A small image embedding model, trained from scratch: 10200 steps.
Rows from block 5 of a small image embedding model, named by matrix and row number. Rows with one number within an expert belong to one neuron, the router's apart. Each number is 500 + 40 x the weight over its row's rms, rounded and kept within 0 to 999. All counts start at 0. Numbers have three digits each. After the name is the row's rms in percent of the matrix's.
Before each expert's rows are labels from the 100 images, of 14976, where the router gives the expert most weight on average: "strongest on" is what is common among them. Only what is clearly more common there than usual is listed. The data: single toy objects rendered from many sides on busy backdrops. In brackets: how many of the 100, against the usual share in percent.
# router: router (model.blocks.5.mlp.router.weight, 16x384, trained with AdamW), inputs 128-255
# up: expert up (model.blocks.5.mlp.up, 16x192x384), inputs 128-255
# down: expert down (model.blocks.5.mlp.down, 16x384x192, transposed), outputs 128-255

# expert 14
strongest on: metallic (66 vs 33.3)
router.14 082:541535494526459453538467522561428525493486472448454487479509500506560516514498515428508521497497563525453499481495423508461622476496439553551459550505497508546459447471453524476474532446507468531505504465469471502476536556498542464586529557446478533470491565514474491480498499469523503506510507585549495553410587499507491456468524517481526476545443470481531493490474546492421426521509
up.0 112:458513494518484462427524509511517462530549487516465505561450547502565478517479487508545503466491505546454516478489526497543456472557521449536471478516488492481473539505489526544548540567465484488599586556550482510527490473490550533548541466447450512480488506510520547379445570529496538513506513562527530489448491510485531452462535492491535523464478601436551506504506540545475526541465
down.0 111:603406450473504483566533523471498588512573441389485518562462546500539499479523509478536469454508456478561509509443431479563483478586499426471571489430496512496566464543537495463537446518566526501481501497398502518467492442528477453549529501549476502550532543588456461530551478537463567485453580472552495453456514510446480505545524501471455535576433465543468511433532533506407537546474
up.1 093:520492517529574458474497517552487542471469570579548471410455545525479471456453496501486528443493510542544517534507559466481495467449525488545470528477525482528466436470543462455485610502501484517498532513594433533523479557507479584479463530468578483511465530476492548520530535503512516541541458455510587538492497432504486442525521518450563547483552508482483545471465479491404565498442
down.1 101:427512440459483525467490544533519499450545459481493502462525411545493471464539492617542514479530522472521504462509567491490521524501538453510436490493485536513484472483490519511526536497498513473485502471545544529543493480521444522531466478488558498465458503504476527508464456554508571536403506478473513475486489480463527510486478525484457465530449560381460587521498490554475473472506
up.2 052:488471487457520429422497470536475452524447552540465506439461584453483476480466465503479464494595419478543443478473566523581529506538445473475505507493419537529569532529473515545539446520436502504465470503499471480493524464497511487479442571509532446450571521510466563498470477452455481472438505483402528492488518463548504468472437509541483476531383457521534470490491478542463634486487
down.2 056:567506520554513543516609525509504507562539535475506594474432501521504448522498506498502519494477436480431548506476455383462530503517432532583486508564597492510567469514516513581531457493502502510500518516449458498534528522375479484576479456529473507519462492510510534432494508391519464545507443505509510524542446504478534451576535531444454490414578557524474465533535514509453574540520
up.3 155:528505505564558521499527486469443572536492499495473474526422509539472477537490448410499431503502490472454460439503597524480567501512522548467534517466509507455501507504525470505595494461497510488549495494520469486437461595476524428449499489498499528509569440533552504514488489501533488514513537485490509525485471509548590522511542562609559456502483520588501452573569597492462519525490
down.3 156:497454597519492446454478473497480535558529517534517485552525498499529567504577473404453503468423538568496523518486492505545483500460524486507498455513551551532547471525548492504449504507489480529497541479434450558474498489471496486499513508497574491533518514416468565506510445425466487512500537488483518476547493461511475530472480439488586468560495574483515482436453470533536531538502
up.4 054:520508544527564455506549521509510544455475498416462521479529454564498533477459553520526476483533420473412505413436480496466500507521488536487507537551476515511536519486542509431465571504539529490523500558450437569441422514554472617564473510485487431514566542513472576471509547582512500508451486453469521474480472490498485400528552464461490480443465421507480480518495584458474558471499
down.4 055:466517559456501542422457508545422539394475539482485560429524448487488497499406483511535472489492467493501484514476432451492494473498534504493499487591459507541545610535458476485566488549544490475535526446521500485502503521491480436432563443540419530483475546513506538490432521489484447514541480502438519518468532522525444541536515526496598563504526572469504537558511503486472507471547

# expert 8
strongest on: ladder (26 vs 3.3)
router.8 094:563477496561495480556460498538472544566499483497488479544529442483546568470519488403504512470492503525478447480541451484534581588525464493556447507493500468536429463540462462453457513428488443539529491504495474491456533581557521486508534517502526546502556518488520516488463511464568554519442487528532445548497551525451540498482568534511487493581517488525532470421452499498516457467527
up.0 080:524429541532540481572482507543531480618471571521438503561469487474535545411508523536414507508536549476465463424460474546440428533500523532543533458520520492537492485443570534476515573510514534477472566490457453521461510467568441449479502503479470466564476465436529443544513511619538517508479503571488539509550453470514472526507505536497516490510498486497539547457544475481548560475529
down.0 083:547515529433437548567446498468528533498525517564521485487492475534494492457519514465557481423514448537534549529462541466515509552527476514461476574567465502491515521532557503511522545445521442500508554496482435537480480541492494497565457446517534486518501557518507548487553497481499510468516482483458467517478466441489483509473507502612549571435549599527564541509445563519469463544462
up.1 062:513499453473510526458484513513437459535469533535498458539479507490457516577491434502486487555538415452501459522468499511537589540461488447482471444504460577501477503472565509536463509515510467443466527510560474566496510548406494521504551452523551504459491562410549559555425485571485519565467501512513506439488557538544496517562492532510524470468516521427537453538540549572518499436509
down.1 060:536503508535497545523559602443514470471548458458490432446530535556501478508566580500507438514566464535451431513514473478487559396485522448474512478487558507523483499439428504461433487400483522468503455394420495471561460479494489452444483521510471470446527468505622408557512551486454535493561522540491514561569506471560445531516538427485542503540457564503509481470530447510518498500454
up.2 060:492514445511473460502513533502484484475457498528508431492498477546462420468481501498412570531575435464535518523501477527537575552420550513529495477505454523481535510468550539568529484431445520538537446495457454465488508486557476502509481497484464467517476512462470488571356527581428500516522428557534547487510472569529470524511488513542449617540468537469483430508484558529472530510454
down.2 059:448458525445495521395542465456483428498459479537531471489525514489518588481470417493437496517486522502535508502505457517517552493473507496501472476569538526543494522512419514441473469491536394558516448476531495514499520476497465462496424521493493489501508499515481518506460542569480597503455444494460490492490461536590446524448500459524534507469513381592542471512454471521510552483470
up.3 065:468492481545546422474488494530497494511486535520453496514535521523494546507513574516490431469477505449482534551523572473543419452425552553410550468541441471448521541500525512470525559479484495539516449516529425444408437529513497456473437509443470501526435436480523501475562498529450509474530475491502496525518535536476417466514462500511519496523498537426452507457603485558515426438453
down.3 060:481462468539520537441469557486506556449465494534568473408486406453402501531429504468573540446480476463543527528512452570509551479462558562501440525538449528557483560491474456514508417445460519524465531487537498468476510510484512486514492477425455414513398475546525578515464478544402589486537515421527437489488508527497501455539508422520506497506606517488510546484467453459567555514511
up.4 066:473486514497516490531519467504466553494551469462488539414548521575526508438579514556527520522513466545517476536393514454543479538486516548538519527472462515437598494500497497494495512503405480487457483450546518515483478437485459528558500500524530508558465478516491555461465459465479530482501443535508529508576579401525464553537548469547457579493459470416423589563509480522580519474439
down.4 062:532529520545517510514529511436539509490486493467568433479564568522519456511492546535530525509566556487409476434486530475483520475502502514613536516485533539490485458472534546555497522498510474600538504495483446509529441466538494458580497454497494487459536514518502498517589508454436520491565575547398516546493454504459474415516462536472506544501511484561526445550479509460511392518468

# expert 6
strongest on: metallic (94 vs 33.3)
router.6 095:544471460495503446467492512485445490525480503460469536546502502485545550509486491456469473479476512499466509483502489499461539468564477517571454479474536503475471504492449531425544538459526488595443549501476507494452509512526559504563536554473502490392508499452455492505504477475520462502490502557525461536454548516484576466519547483459532478563459540554561481430430469508454461564491
up.0 156:530522512494518546549442481508463526515514518487487485454552581489519468480535576532426572503560533513516512549469443421503480473472508531520485503487424421558525492473542503459461486526491463493515474449496504547454499481498491478556487417486475462490564488468531480444450548509427539477529447507503523527475591463557466505479568527520554489509512501530527525479445473643503536535567
down.0 150:417542537521547536463474424486506501534447520502503441498418480473422453454547392497514478519463476498532532523470526490503495452559402555524464528493480569488470481496457478488426516442509505477474490515537504539431478474473507473517475491490487532570441484501497547480521480434463451481524495451508556369484474555552555493576460485538512508523462482497597472484451494471526510489540
up.1 081:530563512465483501517525514430515475522489491447533529527484486547452554502442470503486523502448495526457493548486472598501395468545542472483542527509500520418530503578555491632455501463534501500551444529483538537548463470543436528487500518576464492432498465582508514451560535543538482478487509469549575487500473442492485413483466495551484592479512502523527502443493479522507555474467
down.1 080:446540457475534536442463480529448550494476564505452481493460482520499523478494578509559473574467521476450514489495430547451521441513477459487455494568527502565460466476435554476515500495461536533514516480505497463452506458652546496475493501506517453529467494480510538477497492504418517506483559426535515518474516487566503511451534500439531497529485555526475532480534556521555466541524
up.2 205:562481530479473462412464480539545521587519438476529526490519482502517543466575544538480474549456476517524473496407500454491465513533526521493388473481536558465493548534505556458526527518501499499443437462518505554479495451563549502464526508435544436426548535455492496533543481433521490527436500501512478525411448467560577486497570483507537504532457492461498535503500514473470512536551
down.2 228:517523499491482448534545473527473536509515417442472581522532519526497477532538477492563529428505502521514530446491523510412483476511505503529533516408475562460498577494493458509453464536569505504529457469530462524551499477393499507505513485484423465500453539446426411456476489520542473471462559488514433511493511514454452455543483482471473523531540484482470495468555461486457532566452
up.3 068:463506531525493456555509494450440443560453550446507504501573507522437519514484528537475459493462472508470463524477523525514539537520551505516501543464565460587577475552445487577596493549480530485511564506533492519532482521482514538493478493482501551521456552493517513541412457499471505522541500506481543520545448484535498551491536512512492481459483450475474497512455510551497533435507
down.3 073:431460513487523515567474450500443498453529486489454521474524447591512530453571546496519475516469497489515490595497472511481531521544453491514460539473495482485489640494569479471494489521485511518527490512459427496589499451501526540530543527546472445468502555468554553576507555464390512537529518486523509505456468537474472492478497469523541533546511512538505500486505548498470569514424
up.4 065:397542511494556443534518464481518423388479502469494443527540492473505534523483554463446469488509443483554475533421452490481548451542527488542453447528459470496422532510485534485533464525518519460488438471451531473469516483587503521585505508464535513540490415555553524550464563555507545473480503493467530508607554532466534485570518520502483534542518450467528433573462471510511443513571
down.4 066:478485517542573480533535557545506490491452517523560486495517483511530471422512479528473433476447524473465459528537566527468437510500549454456483518494537534503569460607500505528566556525507533542498515561538520562485519507565493565499515544551492481492469514532439572470519524498494475561444491458519522419560474483533506452542503479489440520482517441547499504542514498442451492524566

# expert 1
strongest on: glossy (68 vs 33)
router.1 091:495484467529476502559475495521488483521487476487463472551531465519614524559476552427503540456463532559491448551556490489510544465507489511574465527506536485465452450583468500449531558466462502495517491458523438485457511579525517474563492531466520564469526530471468526447446536461554492565498429539518474496493527468510506490466544446545500430516521505534532504469492573470482474477519
up.0 053:460471536461577464468518494471509384474517475532477479424500476541519478515520457518473472493488442485426485529473460470516556489524477524527512525450455501509482540491494580496480502519540512490504479471504542606544452453520450577567523503544415470555487516470510506533396452543458530510460517469465442463548495519456538477522441490486533494447495508523549565391517498462541498514569
down.0 055:414545479548494528530502467462560472478511482444509532552428486472460463504531512460451479420509486452495515494446535535505570483480522501448503440520485521412402451503552532525489465513489444589497422510517488556446489474488554432470510434573565469508451574491517519517451544523472452523555407531493487442507471515493501474526481496446517470472471569518516454493488464456593565500504
up.1 054:494463430516589578533513541543457508587517487509580532538519467442552529429445506505493472542554531549517482480468524518481538506485510525508545484464549517450431464565479522529523498505498483519491463603550585551498434422494498458509436499486501570520438527563489447541554455437500530557506503487439514546521511531515485518490489437545453525487497459502527490466478511503464522545462
down.1 060:444504514576406491473451468545503428464428548418437547489476475528549470514496435450437483531494494471485546551440532465481540511494488489441540536471478533526562436509537445476450407524504485468458468505487474494439480494540475507391467516521586531552498437520537520455486477546522546474455459542471480479542506416521530565525523509522470514492517520402565509524493615492511590486545
up.2 088:489484481570550578477506471529479567497498539498587548505488496567476573513518498526499417563445501463420531443444477476443451459502548550493480507503556522507537573511439481584519500508537514520442548492442475508478496469494545531508447484510487524536454515542523551454508583491505522464457506510469560575539498519499531466468459504547556482465447501526534537472525572548509462481453
down.2 090:485523552592507547525551473483561427482553583432467523534473462437535493491506518484497533521511425572526498567556498450558572546484509548497546484482571513496471463494524482483453466438520455479486502508544500545489538442425464482438457518486470592502481467462489484467496528520465564527531556545528460504460563514517484461526467499532480521475553526452553531470542565511515505442541
up.3 048:503497505478503486458498582538528526503510509468525549447561463589505479415559505539513508506500384552423455539515547523461467564552552497496522459516502451465456548448464528533486451523455420450449458526507545519514561466541600433536494463485452504496504525505514426510546508553507505560548525449431483475527529488448477488462534525514491503541563479519500503467493521418486390483526
down.3 058:393495467444574525425492561473509489540488538508499519485546474527496510495566518540473511465532521579446557459454498509525425577527587516472456514521459509543564448558416503454543523538461524438540504475527466431549488515546512484488535527489418444509451504486505411588480515519481462545500504465447423528495540462552493519464547523574557552473484519509440588502512496499499521450515
up.4 050:477411487550536540462463531528462496519486522506526524448516449493513465510508496527499478479497503505603485479505536515524534495524532492453478475449406498528449507569547438496587508521447453429519455526531532531552557531497453479451425493514470534513541506567458552543471506619447481588505504393422524467563530485506467496492521557562492563570509453514560489476479555511478467476469
down.4 057:475536569571561475578495516492545560453523534487541491535548459505421462577525519526448492551525466523439492522500453500486487489539528489440480467559525481436552587449482539492399526533520547474452453459504459478492513466545559514430570455444512484499501511451515442505452550565498462543529540464478478497449488506533495560524481500413508521482564599472531477481576502531487518560459

# expert 2
strongest on: matte (97 vs 33.7)
router.2 097:457459551508468482498436497505497460503505442496501491508449538441484418427521491486498438552523493498469490521492490497526427457497528508495501465527568483538586461450619527621544572507560531482486466507454447476517430477600534500492514486531474496507489477541537472580535429463486485504509470500490476481548442553488522517464440537459599452483507525493422473520596468499496581504578
up.0 046:516527437427491520501562477530487490484479459536511542462497498519467510474571484490479547526551385507497520499575495481559516522525602513533429530537486500520449516560518449474510420525474457468538476557510405515467502511511464622523530521452486367538471498533443529577474532626503502495471468470495587494504508470484475454438553494503484470531476522422568531539555533458434506507444
down.0 049:455503487486579533510474550565515487539518523484575503554494451527491525490439561576539483500501496487492470523499536499490575545524496462503546456486490565446454473549411484507513448526500492486509487539467473507497471548474522494560550538503498438560448518427476428542522503539457507534352500550539490505525423497501523554474482507472444473466469544479510497486471515462480489465581
up.1 055:494531535453458503491485536522504454442548485558555523477453554472565441526468522461552389521477480523504546537450405499454505515488539545490502523551523428501522564461432568509495512486515548525492534552562532495531532443488464450586426486495474488428472610562499451471510592513479530502538414572507532567493521464467578484445487410448479518534475483485479502484473519544492549447537
down.1 053:520482515476484482543477472549477498494473482555524498519537480447536535523481481535555557478525505482452446454488494436450483501396488569567519526464481433608522540494459520493485460516514526513510482446544550530453459488504460493509518499451473459578615456533523551459517517547498465497525436507468576499504502489519461524532453515479451488454566553484543510523551494536465510518583
up.2 077:460496516486545464521500467514494530525474468546527478458488505504546465535524483491482504544495505466438467513536509462497503476407512461470511465510517358433470439549466535481463457493492502492523546537535468474453503526544555522474486471560563466447478558514448447447462474456529463561459457513508484469575579476422464485396458487549416488484508467484524374451557552500494481516437
down.2 067:436538512509479502432526459511521448449517500462445503494600492501556553483506471464515546517476535488503568541481505476541448544479477557528539562506578557534537536497562555482613442442501515535500479480493467440411532496487465494492508419530527497509476462498518521601507432514549483427519538523488512464530432531604554462469520479530495521564479612477539496492497503456485503520533
up.3 074:550459486486496475547521478549559529490520530512439513538419479430496460536555532499505523480550507509509480522530487489520531468558463549467514509479526443480472506516543512490495497533520487504475510589535439480419474519499449444421485534501553490496472528442497538561481478443478477479492484498506456522534496535451491508465486567540459529493477532528478490487479579534529539458574
down.3 067:496508480518523494568517546532538501576452551499553498560541551446484532533549506481469535507494527487503513488513521561496487572516474467459443521475519447489527520533546529543498511495501469536458545541484518544394548479534518543519550498473485451466486485539519442475507480585481481507527505531492548486505533477507410475419563585476479459567550494529483521519539550465497484552517
up.4 059:486522444462485451485528547480483475493499520468473545601556528486491492575537443510513556547509514487520483526567487557506500465540492515482502496468479449447425452504494456512501566529516495487510505503486449489568528472513515522528567550440513444493467465553508530501411472522495430503575500469471552550442476517443536485537525452515485556448476517480556560440516543454480518543526
down.4 063:552507459446494434521485477539428478538501480487501557462472456532507454469509503486440470473571510506484366434488506460471485444459457506484496455470489511520529541505502521549538490541515481555430497534469481572521500520507514523535500548513470581522528505498519497516454509622474496520544489499548509469521464576534490537427481541529538539439537506600419491511484502562490424490449

# expert 7
strongest on: metallic (100 vs 33.3); snowman (32 vs 3.3)
router.7 127:529509483517482546548512473436574445491479553459505534454486507572441505501410460566510421500571510480543517541481522468506484412548488526541561541520433469512471509464477485522412505506505458454501479491510501501574495511458493530376471421532509503567534477571527535484551494645473497464501533521526504521556462510516488572507513484551458535491509462488468578534554524521433483465481
up.0 097:473558506527482512560538448530452478517513509537434564495458459447448478538479534504491474522509489437571539463529507515557471516474468472495518551512458482465464491492542588526443536473524470465483455449474502572572502524490504563452515523462538462574551507524476551467504435500413532529558577520517550459512438560525394511489485492509491491512585490465434551505496498489530447473543
down.0 102:510484511539463512450524518431457519539448552475530573487431456530457546466480523482478474592456480460496538519516410440524509574482500476475447466477483540491580563557494473471534488494457580491522528524442423525464511486456499560480509442446460473529494444532454454483456485539488463452442492393500495552443509477449454453558453519448466502596549530462517470458542498498520512524464
up.1 078:563553533579522547469454507455485505538502530472454594457494521469510520541456525530439524463442516540370461552484517436535506473492472514469481533489485521544505518514553516506475549523453550497480486538474438550493522549491473521532503556478496514552539516495468560504505463495582453527469546480554426465463475431494578556464510522497477569538530547500516425524467577465538503457463
down.1 076:500510478499467452516470475474504491517550445529539505490485517501526501522505551557492473429483501452551489503442525462504533437483582520522576527552488562469516511520446503498535506538566479453541464487492473499484489467472495468508500486564520514529484471530497522458468546480549489498491479553487581530549515465531544487576441491503563507575448476477458505562554518516464484499567
up.2 111:474475503495537550492436526442489482491480486520458557437427545519457516576469515533534517595473528474531508478497522558520520455449452474539501534561506486508493465580532502545526526536397474469520535462508494548437467500456428517545531502488526461463503455517504560574573508464505554447523463471527502406511508524482487533474468502568546519474458472456415461530582459428607526467464
down.2 107:548534566461548446538488520444504554488559515449504526489501524501499554493523534514462516468519441454499544537555462417545501451454543549534449481499473431486521469480505539465494476511524517470491364504425493466541497447430505517502479480508500468492449549462470547517482452514498534563441576453496516543547510572562525437473528534444450475520485500451498462435478526463475498458587
up.3 046:554466574478437450504493487546501491478463483497456476586476499525567474519432517516525464496447542570463535526482509501586488470506506448491469463534520547562486548484527476454497460521498463457533493470482440508429498493451537550413505465543477530449494479490588504472526527591486452558456494549444497537539511490551545454478453560463526502423508433485503505412477569494419494501595
down.3 052:429609524531519494464485535545469572517539486537402477511475577588507437496514472515531514451533511489516474497505465507522496519516570453509487479534450490449459443488485439454449508536448514481468546504540501446520567464486447478465481468496554603487537517444505483526504447426456496425470501563543470500525569487470485490425513526477419491462490533552605559506524510495443533429528
up.4 134:445587393492512481489567438512509481525523552479467468457498558536457532503411511535461454491510493473601524568546515577429435510553471535447510501510474496517435526537475457531551533545494525497455510459528503463503514565454518500464470510490450472465503418485487502484517522525495493526550549473494523482498547469558394467554526562489477523510526504557417461532425517467474530476446
down.4 127:487506553499559463428534530502481557422501544496541493436453487541463593501484511456450469480498559559491530384450488520504518491464504429499436496449505493486493532513534490590480514474450487405505541448524547486447524519465480543491474530483459561549492537518490402524518626502475509457493493535544562483510547460503521491521498484522454526452490416517567517475503561546504494502467

# expert 10
strongest on: matte (98 vs 33.7)
router.10 148:494574514502501451422537525523618462525528498528478476486426496487426497472549533517473499579505431495476481467464517504553419532466518489424539528495536473491527508473535513499440517513456512573530484508466513527495516459462475527501510496470536415449519483527478546529559502511464498537536534493507463486534480542536443537555471472477471495496539478459494522477578495527518523518472
up.0 064:501484476505605503551463476446441470549536559461534449459493462466458454469466543473529494492472477514508478432569505515480533507548496524549468538483549505512521533493528451476565463503511434534552574501490447506452481478533551466543496429449570460434474466402489484511539434459510526449530513485472545508461486548507532495464505471527463574529446510454513537516395515484522519482520
down.0 074:494519506445512457526551431547504504468436498498473487439542540537554523498554484544433429539480491513562455548522489461490489553394585504420532450470491541468457509461500492451523513547509486442428546463536508489480490507503544519421550495488460527536518571513476530468497499451464466512494503445431495483512502571600488499475477510492489564479504473472489418448481478503550480512509
up.1 119:560549504481530477560472469573479503480430487445510488514453440464485505458533579441497506514531475501480444533561495484601510518469503574487423452505469509542556491504512453436496509566440522455450426504525529465536514496570557547522506511516489513448473449484510539540479427467495517531445426527441561500489525441504507569491489496558531464516475502464478465534517541488474520458425
down.1 116:502508531505576484470550539453484477513467445519508442523574425541487533510518501529554508520487493517513513440421482548498504553469536501504572557493485448504492474427483486492528495475457492475538495549478445552493491533480478537489517517512504516529570525527491487504497528480498480524554503441511524537463537497510545445514497446414458512491594601520571438490510512518537531492514
up.2 123:487460541396514515518501524533527501547508454467564524502493506498469464478469478507442486453433511510444502498450430456481517521562497524534486450517518436525528401520525556464549406417476518498510479476433484492536476536485510505437487530561540490520502509505551587493515512468482514432444466576534453553490562413469453554497534473604504434471508445510529485493508478507531472567506
down.2 123:478482491467479507507507498522476578449511529511498473502526539489545528456461597479499580521467475479535543465568536543526487430496516539435518462514454594428531569471541495497496487478466475503462485481525537478492451533474513447471496500537542539524465493508460575459470462576545569499477584457513493501504510587499445519519542524424506438506504513549485493494452540502471480527501
up.3 099:480551465516479575494464499515462444541529500510509512498451584530444539452538446518538507456497501602449477502515513508488497454488522524497507440403512622490486561463535485540493483491551449534503443471607586477496475521431485523514453474552513533532462495515459411569490590543517527500476516517510565499454517557480478398485489473493443490468533525513469491523535524475494477456487
down.3 092:534503483476454506488482540463490475486537603611525515517510501511540507474443488555479521580480528553544532505442493495486458544500508473501462512523537502534537421474547477501436552552452491502463496572500444441496452478558479452414451556469458473537559522488514453543504489526462429457452555524465540465539506473536546595543463517486528506497480483535409537510558545463399463487481
up.4 144:541559521444552481469489519598482510490498489477507471604533480568557511485526527544442456525508517507489501511430568489532476469529502553522500478495584533495566471475505442479521446480476477414483428434443498526451483532516426532471499530536480560495449456439474521498509470538460572409558485490549419531506450471485528485503537478493488521484493540476523466532472526467488447505545
down.4 148:509459509505483545466584507447495477510470471521515504478446473473580508568462475478517484387477523525531543466529480439568504450474564532531503513509495519601487481520425474452545562409477512566538465492517562505489524590503494505509462513485461478526521498490445474516487446584494469554438435489497555528545510528490430441519528499505493496544578446589408482486484491477487527460500

# expert 9
strongest on: glossy (85 vs 33)
router.9 086:558481477453452479530483507510421464528593462451519522482509517504499519516509437445501487466544574516519487504540440495426553515528447505569469485506485514544484497488489446510513482477479469485452504496457500528446515594452488468561580523481484547519562500542492477470486529461538463502442537583540513484419550477483532463456482493493514491534491475505584496449488541507467483531542
up.0 105:473486534468429483513520440473490523424431487528492534480604489490520456535481484512526520456551471600505503514560488448488498516527453411540499571443469480387532508516492487491581434475523514525545526488494553561411514512506451494483497482456499514470585485436515481517540501530504538548474532545509521521482535504539527432498480439550469519535555544477492517478455503454521506445471
down.0 105:486433438463456455398548558476445540527530482411504481495502516492452454517468579505422432516464510484542552467529519527497489575552478545573485499511513535412519481553409532448539439466494507567475497533484456520546513487492552592530467461458475449551437446465525490570476511522527568476473505547549442519446543480547526435481456476552560507501565499520510484491544448463471490480441
up.1 062:557499511508507550479488513542517524488505483472519493477451485525502526438474516508485485538504489505424524563504512535503563544533467461483405456486478497450489520538582477509549533477430437461499553554466469494523534516494557502483458511453509472438534498452462448533486578450479491559511508401526567483483497457451461549493490529475489476493577440520406532532463505508530489542513
down.1 062:564531447488525460520465491541547470507442460533488534524539553491455457454540475559507467470481523533442577475541543497515477522444490506552563504493556526481514556488412523488443448514514497563472476547505488540486455548531526536519485429530406425561466510535507485529491473559470475560568505407500454518483486523433427476462436520499515500537502472487375494444469517523549518507545
up.2 122:554450582559564429468474478496432532524441461523493579505535472489497469480512554482510547422472399488502520467545520503460478416450525548607551469479457528486557543490453474543440466498480597478499482445510523504507471495490535479464594486482429541552458489472538531514515541474548432459464482488451500491494542535490532558526503441552499524584491492482501507513556510462519491552412
down.2 116:566518489527520489502547534463495509450417577505484453489513495531595428487480519423515476566528502467496434574464473548571492474483534496515482559452474485524531466526513500504531572429543469483462456484506509564458473512499472505503508496441537473520430484509496478417494448527555483522481516418529508547472508506448470466475440481463507526550533542585568531504492480491474481437489
up.3 118:442508446447454485476498470441497555465519485502483542463496517549520434530505570523541467505490431492480519542552523507472531463475485435447515484535516486461501498482492523519475482489471447584522528487439485477480416574468472534480553512504517431479512451496476470439607505450496488504499458516514533463463456501527518501407506479559527476506515486468515471490483555489506539468551
down.3 121:501506520510498505548499438532501521542434414498513568504485479491505528488438486532467564497517527553468519455463490505474528520456492534499591450470519430524517526533563501451457503528542437520508470529435489480460485453566524532525455486539474512509563524489488538530433478532488548485576524485464521504529470505509518450531534476461468418530475516421466551387523510492558477471526
up.4 108:503522512537504535431463530504491416582507522529444497460598543492575541446544503518503535516556544476530502491444478518523546499537494449563534468535468474368470493515470526548520493521459555506476551490488519549487559511518563497470424470495451461505538486524522489482419518528481469571496483495457502580566492430440472452472492441416434583494552439529535506414505494553529450495514
down.4 107:556488579498473501487460494490521597493487506533476463541509472538545455456467571499470469511479502506520488480459450455465542507507494451483529488498480494467506616529550470537544489535483468509537479456457521563513505450446479491497514460492465477533454538457525520466575476483578436518512518623454473457530466507496536461408536589570479470504544507484486447477526513510511465500459